Rows from block 4 of the encoder of a small segmentation model, named by matrix and row number. Rows with one number within an expert belong to one neuron, the router's apart. Each number is 200 + 20 x the weight over its row's rms, rounded and kept within 0 to 999. All counts start at 0.
After each expert's rows are labels from the 100 images, of 14976, where the router gives the expert most weight on average: "top examples" is what is common among them. Only what is clearly more common there than usual is listed. The data: scattered letters and digits in many colours. In brackets: how many of the 100.
# router: router (encoder.blocks.4.mlp.router.weight, 32x96), inputs 0-47
# gate: expert gate (encoder.blocks.4.mlp.gate, 32x48x96), inputs 0-47
# up: expert up (encoder.blocks.4.mlp.up, 32x48x96), inputs 0-47
# down: expert down (encoder.blocks.4.mlp.down, 32x96x48, transposed), outputs 0-47

# expert 15
router.15,244,228,204,229,187,192,200,212,180,189,166,188,177,212,200,193,199,203,167,216,226,240,194,199,199,240,229,205,204,194,186,166,188,184,235,196,172,223,214,208,181,211,191,211,196,168,221,189
gate.0,200,200,200,220,229,170,236,200,200,200,200,200,200,200,200,200,200,200,160,200,200,200,200,200,151,200,161,200,200,200,160,200,200,200,200,200,200,200,252,200,200,222,200,200,236,200,200,200
up.0,200,153,200,169,181,224,160,200,222,200,200,237,200,229,200,200,200,200,237,171,200,200,200,220,200,200,230,168,200,200,200,200,200,200,200,200,200,200,200,200,200,171,155,200,200,223,200,200
down.0,200,249,200,200,224,155,200,221,226,153,200,200,200,173,200,200,200,200,219,200,200,232,229,200,200,178,200,248,200,200,200,235,200,242,200,200,172,218,200,224,233,200,200,169,200,167,200,200
gate.1,264,200,200,200,156,200,249,200,200,153,169,200,200,200,200,200,200,200,164,230,218,218,173,200,200,239,200,172,200,200,200,200,200,219,200,234,161,200,200,183,156,235,200,200,200,200,200,200
up.1,167,200,163,200,200,200,200,200,184,200,200,200,200,200,200,248,200,200,200,200,200,175,200,200,200,200,178,200,200,225,232,227,200,224,158,159,200,200,174,200,180,200,200,226,144,222,200,200
down.1,200,239,200,200,170,200,179,227,221,164,200,233,200,200,200,179,234,200,155,200,200,200,173,184,200,162,240,200,243,200,200,239,200,200,200,200,200,200,200,200,220,200,217,200,200,218,200,173
gate.2,200,222,200,200,200,162,200,200,200,200,174,200,200,218,200,200,200,200,169,200,200,200,154,200,200,200,200,213,200,200,200,200,200,200,200,163,200,241,200,200,200,200,200,200,200,162,200,200
up.2,200,174,153,200,200,200,240,172,200,200,229,200,232,170,200,224,200,200,226,200,200,171,227,200,200,200,170,200,232,200,200,183,200,200,174,245,200,152,200,161,200,200,200,200,200,200,158,200
down.2,200,241,200,200,200,200,200,200,200,200,200,200,200,230,200,200,246,245,200,200,200,200,131,200,200,200,200,200,200,200,200,200,200,200,200,173,200,236,245,167,227,200,200,200,200,200,143,240
gate.3,171,200,200,183,238,200,163,200,200,200,200,200,200,200,200,200,175,200,200,200,200,200,200,200,200,200,231,200,200,200,248,200,200,249,200,185,200,200,200,227,200,200,200,171,167,210,200,200
up.3,200,200,200,200,200,200,200,200,200,200,200,200,200,127,200,200,200,200,200,200,232,200,236,200,200,200,250,219,200,145,200,231,200,200,249,239,200,200,200,200,200,200,200,200,200,163,249,134
down.3,200,200,200,200,176,200,200,200,163,200,200,200,200,200,200,200,200,165,126,200,200,209,200,152,200,237,200,200,244,200,200,200,246,245,147,200,200,223,200,200,228,200,200,200,200,200,200,200
gate.4,185,200,200,200,200,200,200,200,200,200,200,200,200,200,200,200,186,219,200,225,200,200,220,200,200,200,200,160,200,161,200,200,169,200,177,200,200,200,200,200,200,200,200,200,200,229,200,142
up.4,200,240,200,241,228,200,165,239,151,200,200,200,200,155,217,200,144,200,200,200,200,200,200,200,200,231,200,184,200,155,200,200,200,200,243,200,200,200,200,200,200,173,200,200,200,200,236,200
down.4,200,165,200,158,200,200,200,200,200,253,200,174,236,149,200,227,231,200,200,166,200,173,179,230,179,200,200,200,200,236,200,200,227,200,200,200,200,200,200,200,200,200,200,257,162,200,200,163
top examples: count: six (68); blue (63); purple (59); black (51)

# expert 13
router.13,209,208,204,172,199,226,227,232,192,222,226,178,175,168,194,215,209,211,199,178,170,213,177,236,211,177,241,221,183,227,196,205,212,219,227,205,180,208,238,194,185,184,182,207,189,214,199,191
gate.0,200,200,233,200,159,200,200,200,200,200,200,232,160,200,185,200,200,200,200,200,180,200,200,200,200,200,200,156,200,200,200,231,200,200,200,200,266,200,200,200,200,172,200,200,200,200,166,200
up.0,200,165,200,200,200,200,200,200,200,200,200,200,160,200,200,200,200,200,200,244,200,152,193,200,183,200,200,259,200,200,200,200,200,235,200,200,200,200,200,200,169,200,200,200,200,200,200,200
down.0,200,200,180,200,200,200,200,200,200,200,234,200,234,239,200,200,200,200,200,260,200,200,200,200,200,200,200,200,200,200,200,200,200,200,200,200,200,200,200,200,200,200,200,246,200,200,259,200
gate.1,200,200,156,182,200,200,200,200,200,200,166,200,200,226,200,241,200,171,200,182,259,200,200,213,167,200,200,200,217,200,200,200,229,200,200,200,180,222,154,219,171,240,200,176,200,200,200,200
up.1,217,200,200,200,200,200,200,200,200,200,220,200,200,200,200,200,200,200,200,261,200,200,200,200,200,200,176,200,200,200,247,180,200,200,159,200,200,200,200,169,234,223,200,200,200,200,200,200
down.1,200,180,200,200,170,200,200,200,200,200,200,200,177,267,200,200,221,200,200,200,195,200,235,200,200,200,171,200,200,200,200,172,157,178,200,200,200,229,200,155,200,200,200,200,200,200,200,200
gate.2,158,200,200,200,200,200,182,200,200,163,200,200,200,200,200,200,200,214,171,249,200,230,169,200,200,200,200,200,200,239,200,200,162,200,200,200,147,200,234,200,200,170,200,200,200,200,237,157
up.2,200,200,251,200,230,228,200,200,158,236,234,200,169,200,200,210,147,200,156,200,200,200,200,200,200,200,200,200,155,227,253,224,172,200,200,200,200,200,200,200,200,187,192,243,200,174,200,200
down.2,200,167,200,200,200,246,200,200,175,200,200,200,200,240,200,229,200,200,200,200,200,167,200,200,154,200,168,229,200,227,224,200,216,200,200,225,200,171,232,179,241,200,200,200,223,200,200,200
gate.3,200,200,157,200,200,261,200,229,177,200,200,200,200,200,200,200,200,168,218,200,200,200,200,200,157,200,200,146,166,200,200,200,227,144,244,200,200,221,200,200,200,200,200,200,200,147,200,229
up.3,200,170,155,200,200,200,200,183,200,200,156,200,231,200,232,200,200,200,200,200,236,178,222,200,200,225,167,200,200,220,200,200,200,238,200,172,161,175,200,200,245,200,227,169,200,240,200,200
down.3,200,200,200,200,231,200,200,200,200,229,242,171,200,200,239,174,200,200,200,236,184,268,150,172,233,155,200,200,200,200,180,200,235,200,200,200,215,173,163,200,200,200,200,185,200,200,228,169
gate.4,227,200,200,200,161,200,214,200,200,223,200,200,157,200,200,200,200,200,247,236,200,230,200,200,224,166,230,200,200,184,147,200,218,200,200,200,200,200,200,200,200,200,165,200,200,242,162,240
up.4,225,200,174,200,170,200,200,200,200,200,200,200,163,200,168,229,200,200,200,227,163,236,200,200,230,165,228,200,173,182,146,200,225,200,200,200,155,200,200,200,200,200,160,200,200,200,200,200
down.4,200,168,243,200,200,200,200,200,200,155,200,200,200,179,200,200,200,200,200,175,200,200,200,200,200,200,200,200,200,247,151,166,172,200,242,200,200,200,200,200,225,200,200,245,200,164,200,154
top examples: count: six (69); white (63); pink (63); yellow (61)

# expert 19
router.19,196,211,206,189,214,182,216,145,219,181,212,211,220,228,237,190,210,195,196,204,200,193,179,215,187,220,197,175,205,175,225,216,213,192,207,188,185,194,156,194,223,181,220,212,214,189,170,176
gate.0,200,200,200,165,183,200,219,145,223,175,219,220,200,237,200,200,218,200,176,200,200,200,200,224,200,200,193,153,200,173,200,247,170,200,188,200,143,190,200,200,180,200,200,219,200,200,222,142
up.0,200,188,200,200,245,200,200,230,164,200,194,184,200,166,173,230,184,176,200,200,200,137,200,200,200,200,202,228,200,235,200,139,200,159,216,200,200,200,200,200,200,215,200,200,183,200,200,200
down.0,190,215,200,200,177,179,200,200,173,200,200,200,200,165,232,242,200,167,231,213,200,256,200,200,169,200,200,200,200,221,200,232,172,176,200,200,200,161,200,200,171,200,217,200,200,177,230,165
gate.1,200,200,200,200,170,200,200,200,200,200,200,228,200,200,200,200,200,224,200,200,162,200,200,200,200,200,200,200,200,200,200,299,200,200,187,200,200,200,153,200,136,200,200,200,200,200,200,200
up.1,200,200,200,200,200,200,200,200,200,200,250,200,141,200,200,200,226,264,200,200,200,200,200,200,194,200,152,140,164,220,200,200,200,200,200,228,200,200,200,200,144,200,200,200,200,200,200,200
down.1,200,200,200,176,222,200,200,200,200,200,166,200,200,200,200,200,200,200,200,200,200,200,200,200,200,222,200,230,153,238,200,155,230,200,200,152,181,200,245,172,237,200,200,200,200,231,200,200
gate.2,200,200,200,155,200,200,200,241,200,200,200,200,200,200,200,200,190,200,240,200,200,242,200,200,200,200,200,200,162,200,200,200,200,200,200,200,200,200,200,200,200,131,200,200,245,186,200,200
up.2,200,243,200,200,200,227,200,174,157,200,200,209,200,200,200,200,148,200,226,200,200,200,170,200,200,200,200,200,200,200,151,200,200,200,200,247,200,200,200,200,200,200,200,200,200,167,200,200
down.2,200,170,200,200,200,200,238,255,200,200,200,200,200,200,163,200,200,200,174,148,200,200,200,200,200,200,200,200,159,229,200,200,250,200,200,200,200,200,200,200,200,200,200,250,200,200,200,200
gate.3,200,200,200,200,219,180,200,224,200,200,200,200,190,196,200,200,225,200,200,200,181,200,200,165,147,200,200,200,152,200,200,200,168,200,197,158,224,216,200,193,200,200,200,200,253,173,200,235
up.3,200,173,222,178,200,246,200,200,149,212,200,155,200,166,200,236,200,200,169,200,228,205,201,200,200,200,228,200,200,252,200,165,200,200,200,249,190,200,186,200,177,200,228,227,167,225,200,200
down.3,200,178,220,200,235,200,200,200,200,200,200,200,241,200,200,200,170,177,200,185,200,177,200,239,200,193,200,200,159,173,200,200,200,200,225,200,164,200,170,200,200,200,200,200,200,173,200,239
gate.4,170,200,162,200,200,200,200,200,200,200,200,200,178,200,213,200,200,225,200,254,188,228,177,200,200,161,200,200,200,200,234,123,200,200,200,200,200,200,217,200,219,200,233,200,200,200,200,200
up.4,200,200,148,182,200,200,219,200,200,200,200,200,182,200,200,200,200,200,165,231,200,221,174,200,252,171,223,200,200,182,232,124,200,200,200,200,200,200,200,216,216,200,200,223,200,200,200,200
down.4,218,149,258,200,200,200,222,200,200,200,200,200,200,179,232,200,271,253,200,200,200,200,200,224,200,208,220,200,200,195,200,200,162,200,200,200,200,200,200,200,200,200,200,200,200,218,176,232
top examples: count: one (92)

# expert 3
router.3,226,185,186,201,193,220,213,225,198,232,221,184,231,195,233,189,189,187,210,181,201,222,198,155,175,178,222,203,172,179,213,213,220,220,214,228,198,185,173,185,217,206,175,208,211,184,188,191
gate.0,174,227,200,200,200,200,200,200,200,147,200,200,176,227,200,200,182,200,200,244,200,200,200,200,182,200,164,200,200,200,200,175,200,200,200,200,156,200,200,170,175,200,236,200,236,200,200,200
up.0,200,200,200,200,171,200,200,200,176,200,200,200,172,236,200,200,200,200,200,245,285,200,200,168,200,200,155,200,200,217,200,164,200,200,200,200,166,227,200,200,200,200,200,175,200,200,277,200
down.0,145,200,200,200,230,200,235,225,170,200,200,155,200,200,200,200,231,167,200,200,179,200,200,235,200,200,200,200,217,200,200,200,200,200,200,200,200,200,221,200,215,200,200,200,200,200,160,200
gate.1,185,151,200,200,178,200,200,200,225,200,220,240,200,200,200,200,200,200,189,200,226,178,245,243,200,200,200,200,213,200,200,147,180,200,200,200,154,200,200,221,169,200,211,184,200,200,181,200
up.1,200,200,200,200,200,200,200,180,200,151,200,155,200,215,200,239,200,172,200,238,200,200,200,200,194,200,183,200,200,200,200,200,174,167,243,200,200,200,200,200,200,200,223,200,200,181,200,186
down.1,200,178,200,175,200,200,200,213,200,200,154,200,200,164,200,200,233,200,200,200,200,200,222,200,200,200,200,200,200,178,200,200,200,200,200,218,200,200,200,165,200,200,200,165,200,223,200,164
gate.2,200,200,163,173,200,244,200,200,200,235,200,143,200,200,200,200,200,200,200,200,236,200,200,178,169,200,174,160,158,200,200,200,218,168,158,236,236,200,167,186,238,214,200,232,221,200,200,200
up.2,200,200,222,200,200,200,200,173,200,200,200,268,227,163,200,166,233,200,200,174,200,159,237,229,227,200,200,230,235,215,228,200,200,200,227,200,182,157,200,200,200,172,200,163,146,229,200,200
down.2,167,173,200,238,200,200,171,200,200,200,200,226,200,200,238,200,200,200,231,232,200,200,200,244,200,170,200,200,200,200,167,200,152,200,200,236,232,200,241,172,216,200,200,200,183,200,200,200
gate.3,200,200,200,200,163,200,200,253,200,227,200,148,200,200,200,200,200,200,200,200,200,200,200,200,200,144,227,200,200,179,200,200,246,200,200,242,233,164,230,200,200,200,200,200,200,200,200,200
up.3,200,200,137,200,200,247,200,200,200,200,200,200,200,174,200,200,248,238,200,200,200,200,200,230,200,200,265,200,178,200,200,200,238,200,250,230,230,200,200,200,200,200,200,200,200,200,200,200
down.3,200,200,200,200,200,159,207,200,200,200,200,200,200,200,172,200,200,230,156,200,200,200,233,200,200,200,232,164,200,200,200,200,200,200,230,200,200,220,165,200,200,200,200,200,148,200,200,200
gate.4,127,200,172,200,200,200,200,200,200,221,200,222,175,200,253,200,200,200,200,200,200,200,200,200,116,172,200,200,200,200,200,200,143,200,200,200,200,200,200,200,200,166,200,200,200,200,200,178
up.4,156,200,200,200,200,200,200,233,200,253,200,200,152,167,254,200,200,257,237,200,200,229,200,200,200,200,200,186,200,200,175,200,200,200,200,200,200,200,200,200,200,180,162,200,246,200,200,200
down.4,200,200,200,200,200,200,233,170,200,139,200,170,200,200,200,200,200,200,200,200,200,200,200,158,200,200,200,200,200,200,200,200,200,200,230,172,200,200,161,200,200,200,200,200,248,247,200,200
top examples: pink (51); white (45); orange (44)

# expert 29
router.29,155,190,217,188,209,207,167,197,177,195,210,199,192,229,175,173,218,179,201,200,236,185,223,177,200,213,196,236,211,193,206,205,177,170,239,183,222,233,204,209,226,157,240,185,197,190,222,179
gate.0,200,200,229,220,243,200,200,200,200,200,200,181,200,227,200,200,200,193,176,230,200,200,200,200,200,200,200,200,200,235,200,200,200,200,200,200,200,184,200,176,200,200,260,200,200,200,200,200
up.0,152,240,200,200,252,200,200,200,200,200,200,181,200,200,200,200,259,200,200,239,200,200,200,200,200,200,200,200,259,246,200,200,200,200,222,200,200,200,200,170,200,200,200,200,200,181,200,200
down.0,186,228,200,200,219,200,200,200,200,170,200,166,242,200,238,200,200,200,200,200,200,230,200,200,164,234,200,210,200,200,155,200,200,200,168,226,200,200,200,200,257,200,169,200,200,200,200,221
gate.1,157,174,200,164,200,241,200,200,200,237,242,200,200,200,200,200,224,200,232,200,200,155,230,200,200,200,200,213,200,200,200,200,200,159,200,200,200,200,200,242,200,165,200,200,200,200,200,200
up.1,200,200,200,200,200,200,200,200,159,200,200,200,200,200,200,200,251,200,232,200,200,200,200,200,200,200,200,233,200,200,200,200,200,200,200,200,262,200,200,251,230,200,200,200,200,164,200,200
down.1,163,183,200,200,200,200,200,200,200,200,255,200,261,181,238,200,200,200,211,200,166,200,200,200,163,200,259,200,200,200,200,200,200,200,200,200,200,200,234,200,200,235,200,165,200,200,142,233
gate.2,200,200,200,229,200,200,200,176,200,215,232,200,200,142,200,200,200,188,169,200,152,200,186,233,228,223,247,233,200,175,245,175,200,200,200,200,200,200,200,174,215,200,183,200,141,227,200,200
up.2,160,227,200,200,200,200,200,200,150,178,179,200,175,200,200,200,200,200,158,217,200,200,200,200,239,200,247,200,200,200,200,200,173,200,200,200,200,200,200,200,200,200,200,200,135,200,200,145
down.2,200,225,200,200,200,236,158,200,200,249,200,200,188,200,235,233,182,200,200,200,163,200,200,228,163,200,200,164,237,200,200,152,236,200,200,200,200,200,169,200,200,200,200,200,200,200,168,200
gate.3,190,169,200,170,200,200,200,170,162,185,179,200,200,200,200,200,200,200,173,200,200,215,200,164,200,242,200,200,200,200,200,200,179,230,200,200,167,200,200,200,171,167,200,200,180,200,200,200
up.3,200,200,200,245,200,200,200,242,241,222,235,200,200,200,200,228,200,200,200,200,223,200,200,252,200,147,200,200,200,200,200,200,200,200,162,200,248,162,200,200,234,239,200,200,221,165,200,200
down.3,234,200,200,161,200,177,200,200,200,200,200,225,200,149,200,200,200,200,183,200,200,200,200,200,180,200,200,200,229,158,200,200,200,238,200,200,200,200,200,200,200,169,241,200,200,233,240,200
gate.4,200,225,200,200,151,167,269,200,200,200,200,200,200,176,249,200,200,200,163,158,200,200,200,200,200,200,242,200,238,169,200,200,200,253,200,200,148,165,200,248,156,200,173,200,200,200,200,200
up.4,157,200,200,218,231,200,182,200,200,254,225,200,180,200,171,200,222,217,223,226,239,161,200,200,219,200,165,200,200,200,172,200,180,175,200,165,232,226,200,226,223,170,200,177,200,178,217,175
down.4,200,225,237,200,179,200,200,200,200,200,200,200,159,238,200,200,184,235,158,233,200,171,200,200,200,200,154,200,200,200,200,200,200,200,200,200,200,200,200,200,154,200,200,200,200,244,241,200
top examples: count: one (39)

# expert 7
router.7,183,190,194,181,234,196,175,166,206,167,182,213,210,199,238,218,183,214,169,162,199,203,214,194,188,209,196,195,174,173,218,208,183,157,220,170,200,197,178,200,167,204,225,225,182,211,210,168
gate.0,172,200,200,200,229,200,200,178,200,200,200,249,185,200,200,200,235,221,200,200,200,177,200,163,200,200,180,236,200,200,200,233,200,200,172,151,200,200,200,236,200,200,200,216,200,200,200,215
up.0,231,200,200,200,200,200,200,200,173,200,200,200,241,163,200,243,159,200,200,200,200,225,200,236,218,200,200,161,200,200,152,200,228,200,173,228,200,175,200,200,200,200,200,181,200,236,200,200
down.0,200,232,200,200,200,150,141,200,248,200,200,240,246,191,153,200,200,217,144,200,200,200,200,200,221,200,153,200,240,166,200,200,200,200,200,200,200,163,176,200,200,165,170,200,200,235,231,168
gate.1,200,200,200,200,200,200,200,200,157,200,200,175,159,176,200,200,236,235,177,200,200,200,200,200,200,200,238,200,200,200,200,200,164,200,200,204,229,200,269,200,200,200,184,200,200,200,200,177
up.1,221,232,200,200,200,200,200,200,225,200,200,183,200,223,200,200,235,200,221,178,200,169,200,200,182,200,200,245,200,253,200,200,166,200,162,200,200,200,200,147,217,200,172,200,200,200,200,239
down.1,200,200,200,200,200,200,236,200,200,166,228,200,173,217,172,200,200,200,184,200,200,200,200,200,222,200,200,200,200,200,200,200,226,200,200,235,200,245,200,175,200,200,211,167,257,200,223,200
gate.2,200,222,200,200,200,200,165,199,160,200,214,221,200,200,237,200,200,200,200,200,151,227,239,200,217,200,200,200,200,200,200,200,181,200,169,200,200,200,155,263,200,200,181,200,200,224,200,159
up.2,235,200,200,200,200,200,200,237,212,200,200,200,200,200,200,200,200,196,167,200,233,200,200,193,200,200,285,200,200,200,200,179,200,213,249,200,200,200,200,200,200,200,200,200,200,169,200,200
down.2,154,252,200,167,200,200,200,200,200,200,176,180,200,236,200,221,200,200,200,190,200,200,200,170,200,236,164,249,129,200,200,200,200,200,200,154,200,200,244,200,200,221,200,200,200,200,200,200
gate.3,200,200,200,236,200,167,200,219,200,200,178,221,184,200,200,200,226,200,148,200,237,200,200,200,200,162,200,200,200,245,200,200,182,200,244,200,200,144,200,200,200,200,200,200,200,200,233,200
up.3,200,200,200,200,200,200,200,181,200,241,247,249,200,200,200,222,200,200,264,200,200,200,200,200,200,200,200,200,215,200,191,200,235,200,143,200,200,200,200,200,227,200,237,200,200,200,200,200
down.3,200,200,200,200,200,200,200,200,200,169,200,200,200,200,200,200,200,200,200,155,200,167,200,200,200,240,200,200,200,200,200,200,200,152,185,200,200,200,200,200,271,168,200,147,200,200,200,200
gate.4,200,183,200,200,200,200,200,200,200,200,200,200,242,200,200,259,200,200,200,211,231,200,200,200,200,200,156,200,200,176,200,200,228,200,152,200,200,200,200,223,200,200,200,200,200,200,219,200
up.4,223,149,240,200,200,230,200,200,200,238,200,200,214,239,161,172,225,184,200,200,181,200,200,200,200,200,233,231,247,200,224,200,200,218,200,241,200,200,200,200,200,200,184,200,200,200,200,200
down.4,200,200,200,226,173,200,231,200,200,200,180,169,200,200,200,200,231,200,200,200,200,200,200,200,169,200,200,200,176,221,173,200,200,200,200,200,200,241,200,98,170,200,224,200,200,200,246,200
top examples: purple (50); blue (45); black (43)

# expert 18
router.18,171,209,185,184,168,203,213,210,203,212,183,179,220,196,208,193,185,195,200,200,180,205,208,200,199,177,194,173,240,157,173,258,227,183,176,208,223,215,180,209,217,223,207,206,206,184,203,203
gate.0,200,200,200,232,200,200,200,190,200,200,200,200,200,200,229,200,245,228,151,200,217,200,200,200,200,200,200,200,200,200,249,200,159,200,200,200,200,200,200,200,200,200,200,257,200,200,200,200
up.0,200,177,174,200,200,200,217,235,200,200,200,178,200,200,200,200,200,215,200,245,200,200,200,200,200,169,200,200,231,200,200,200,240,200,200,200,200,200,200,229,200,229,211,168,250,200,182,231
down.0,200,200,200,200,200,200,225,200,200,200,200,200,200,200,153,200,200,200,167,200,200,200,215,200,200,162,167,200,200,200,200,200,200,200,155,200,166,200,200,200,200,200,200,200,200,239,200,249
gate.1,200,240,243,164,174,200,240,200,200,200,200,200,200,183,200,200,200,200,174,178,141,232,200,200,253,200,227,126,200,164,171,200,200,200,200,200,200,200,200,200,200,162,240,200,200,200,200,200
up.1,154,136,200,200,200,200,134,200,200,200,200,200,200,200,200,200,200,230,200,200,249,200,222,200,200,200,181,245,200,230,238,200,200,200,200,143,200,200,200,200,200,200,200,200,200,200,221,159
down.1,200,200,200,200,172,200,200,200,237,173,200,200,200,200,200,200,200,200,200,162,200,169,200,200,200,200,200,200,233,180,155,200,200,200,142,200,149,200,200,200,200,200,200,200,252,200,200,159
gate.2,200,181,175,157,200,186,200,200,200,200,200,200,200,238,200,161,200,239,200,200,172,200,200,200,200,200,200,200,200,200,200,200,200,200,200,200,164,200,236,200,200,200,243,139,200,200,200,200
up.2,223,200,200,230,234,200,154,200,162,200,200,200,200,200,160,240,200,200,200,200,249,200,200,162,200,200,177,267,200,200,200,175,200,168,200,200,200,200,165,200,200,200,200,243,200,161,200,200
down.2,200,200,200,200,200,260,200,200,200,200,146,200,200,200,200,200,200,200,178,165,200,200,200,200,200,200,144,200,200,200,200,200,235,230,166,200,200,200,200,182,200,159,200,200,229,228,251,200
gate.3,200,245,200,200,200,200,200,219,150,200,169,200,200,200,200,200,160,200,228,200,200,200,200,200,162,181,200,200,200,161,138,200,200,200,200,227,234,269,200,200,216,231,200,200,200,200,169,217
up.3,200,226,200,200,247,200,200,200,243,223,261,200,200,200,200,200,200,200,200,149,168,200,200,200,200,227,165,166,157,200,200,200,162,200,200,200,200,171,200,224,248,163,200,200,200,200,235,240
down.3,200,200,168,161,200,248,200,200,200,240,200,200,200,200,167,200,200,200,200,200,239,200,200,241,200,200,200,200,200,200,200,200,223,200,200,200,235,200,239,200,174,171,186,178,200,200,200,200
gate.4,200,200,200,200,239,228,200,200,200,244,200,200,200,200,200,200,200,200,200,249,200,238,160,200,171,145,200,200,200,200,200,200,151,200,200,222,200,200,200,200,200,181,200,242,246,135,177,222
up.4,200,161,200,200,200,241,164,200,200,200,200,200,200,200,181,220,227,200,200,200,200,162,200,200,200,228,250,246,200,242,217,200,200,200,244,200,182,200,200,165,170,200,200,222,178,200,200,177
down.4,200,159,200,200,200,171,200,200,200,200,146,200,200,200,200,218,200,163,200,200,200,200,172,157,228,200,228,176,200,200,146,236,200,200,235,186,200,200,200,200,200,170,182,178,243,200,200,200
top examples: count: six (77); white (70); pink (63); orange (58)

# expert 26
router.26,224,167,222,204,202,185,209,181,171,232,221,201,194,186,200,200,187,205,188,226,207,187,167,230,193,195,196,162,173,201,248,179,224,214,215,216,198,174,171,180,210,178,192,250,179,212,208,211
gate.0,186,200,227,200,200,200,200,222,164,200,200,200,200,200,200,217,200,200,217,200,200,200,200,200,200,200,200,200,164,246,200,175,200,200,199,200,200,179,225,200,200,171,200,187,147,239,200,200
up.0,200,200,229,200,233,200,200,218,168,200,200,200,191,200,177,200,200,200,200,216,200,200,200,200,200,200,200,200,159,248,200,200,200,200,200,232,200,200,200,168,200,200,200,200,141,234,200,200
down.0,231,261,240,200,229,251,224,147,200,200,161,200,212,200,200,200,200,162,228,200,200,200,177,200,200,200,200,211,200,200,200,200,200,200,200,200,200,200,200,200,200,218,200,231,200,200,200,221
gate.1,151,200,150,150,200,200,200,225,200,200,236,200,200,200,212,200,200,200,186,200,200,200,167,200,200,200,226,200,200,200,200,200,140,200,200,200,200,200,225,200,242,159,200,200,200,200,200,185
up.1,200,200,200,200,200,200,200,226,200,200,200,239,156,147,200,200,200,259,200,224,200,224,200,200,200,174,200,200,200,200,200,200,200,229,200,200,200,200,200,200,200,146,200,200,200,200,200,240
down.1,162,200,200,200,229,200,200,168,200,200,200,200,200,200,248,200,161,200,200,246,200,200,176,169,200,181,200,200,200,200,200,200,228,200,163,200,231,156,200,200,200,235,200,244,200,200,200,200
gate.2,234,200,200,206,200,200,143,200,200,200,200,239,200,200,200,200,175,200,200,200,245,152,200,200,200,229,220,236,172,200,172,200,200,200,200,200,200,226,200,200,200,200,178,169,200,200,200,200
up.2,200,142,214,200,163,200,200,200,174,165,200,187,200,173,200,164,200,200,200,200,200,164,200,233,200,224,200,216,200,200,200,200,200,200,248,231,185,200,200,200,200,215,200,200,178,200,239,179
down.2,227,200,200,200,200,217,200,163,243,165,145,153,200,200,200,200,170,170,176,200,200,200,200,200,200,200,200,171,181,223,156,222,200,200,200,200,200,200,200,200,200,200,177,200,244,200,188,252
gate.3,200,151,176,200,147,171,200,200,236,200,200,200,182,200,218,200,231,226,239,200,183,200,200,200,231,200,237,200,200,177,200,207,200,200,235,217,153,200,200,176,200,200,167,200,200,200,150,230
up.3,200,161,200,170,159,200,200,200,200,200,200,173,200,200,165,200,255,200,200,200,186,200,200,200,228,200,228,200,200,200,200,200,200,200,228,200,200,244,247,200,200,227,200,200,174,233,200,200
down.3,200,200,200,161,200,223,200,269,200,219,200,169,200,200,200,200,200,200,200,200,200,243,200,227,200,200,200,224,249,200,200,200,168,200,200,168,200,200,211,175,200,200,200,232,200,200,200,200
gate.4,200,200,221,200,167,200,200,200,160,200,200,200,171,200,200,200,200,200,227,200,200,200,200,200,200,200,172,165,146,260,180,200,200,200,240,200,156,200,200,200,135,185,200,200,200,200,200,222
up.4,200,232,229,200,200,200,200,200,162,200,200,200,161,200,163,200,158,200,231,216,200,200,200,200,200,184,200,200,160,263,178,200,200,200,249,200,200,227,200,200,159,200,200,200,200,200,230,200
down.4,200,263,242,224,226,200,200,200,200,157,200,200,231,200,181,200,200,220,231,200,200,200,243,234,200,200,200,200,200,200,200,200,168,236,226,222,200,200,200,200,200,200,152,230,200,200,200,200
top examples: count: one (63)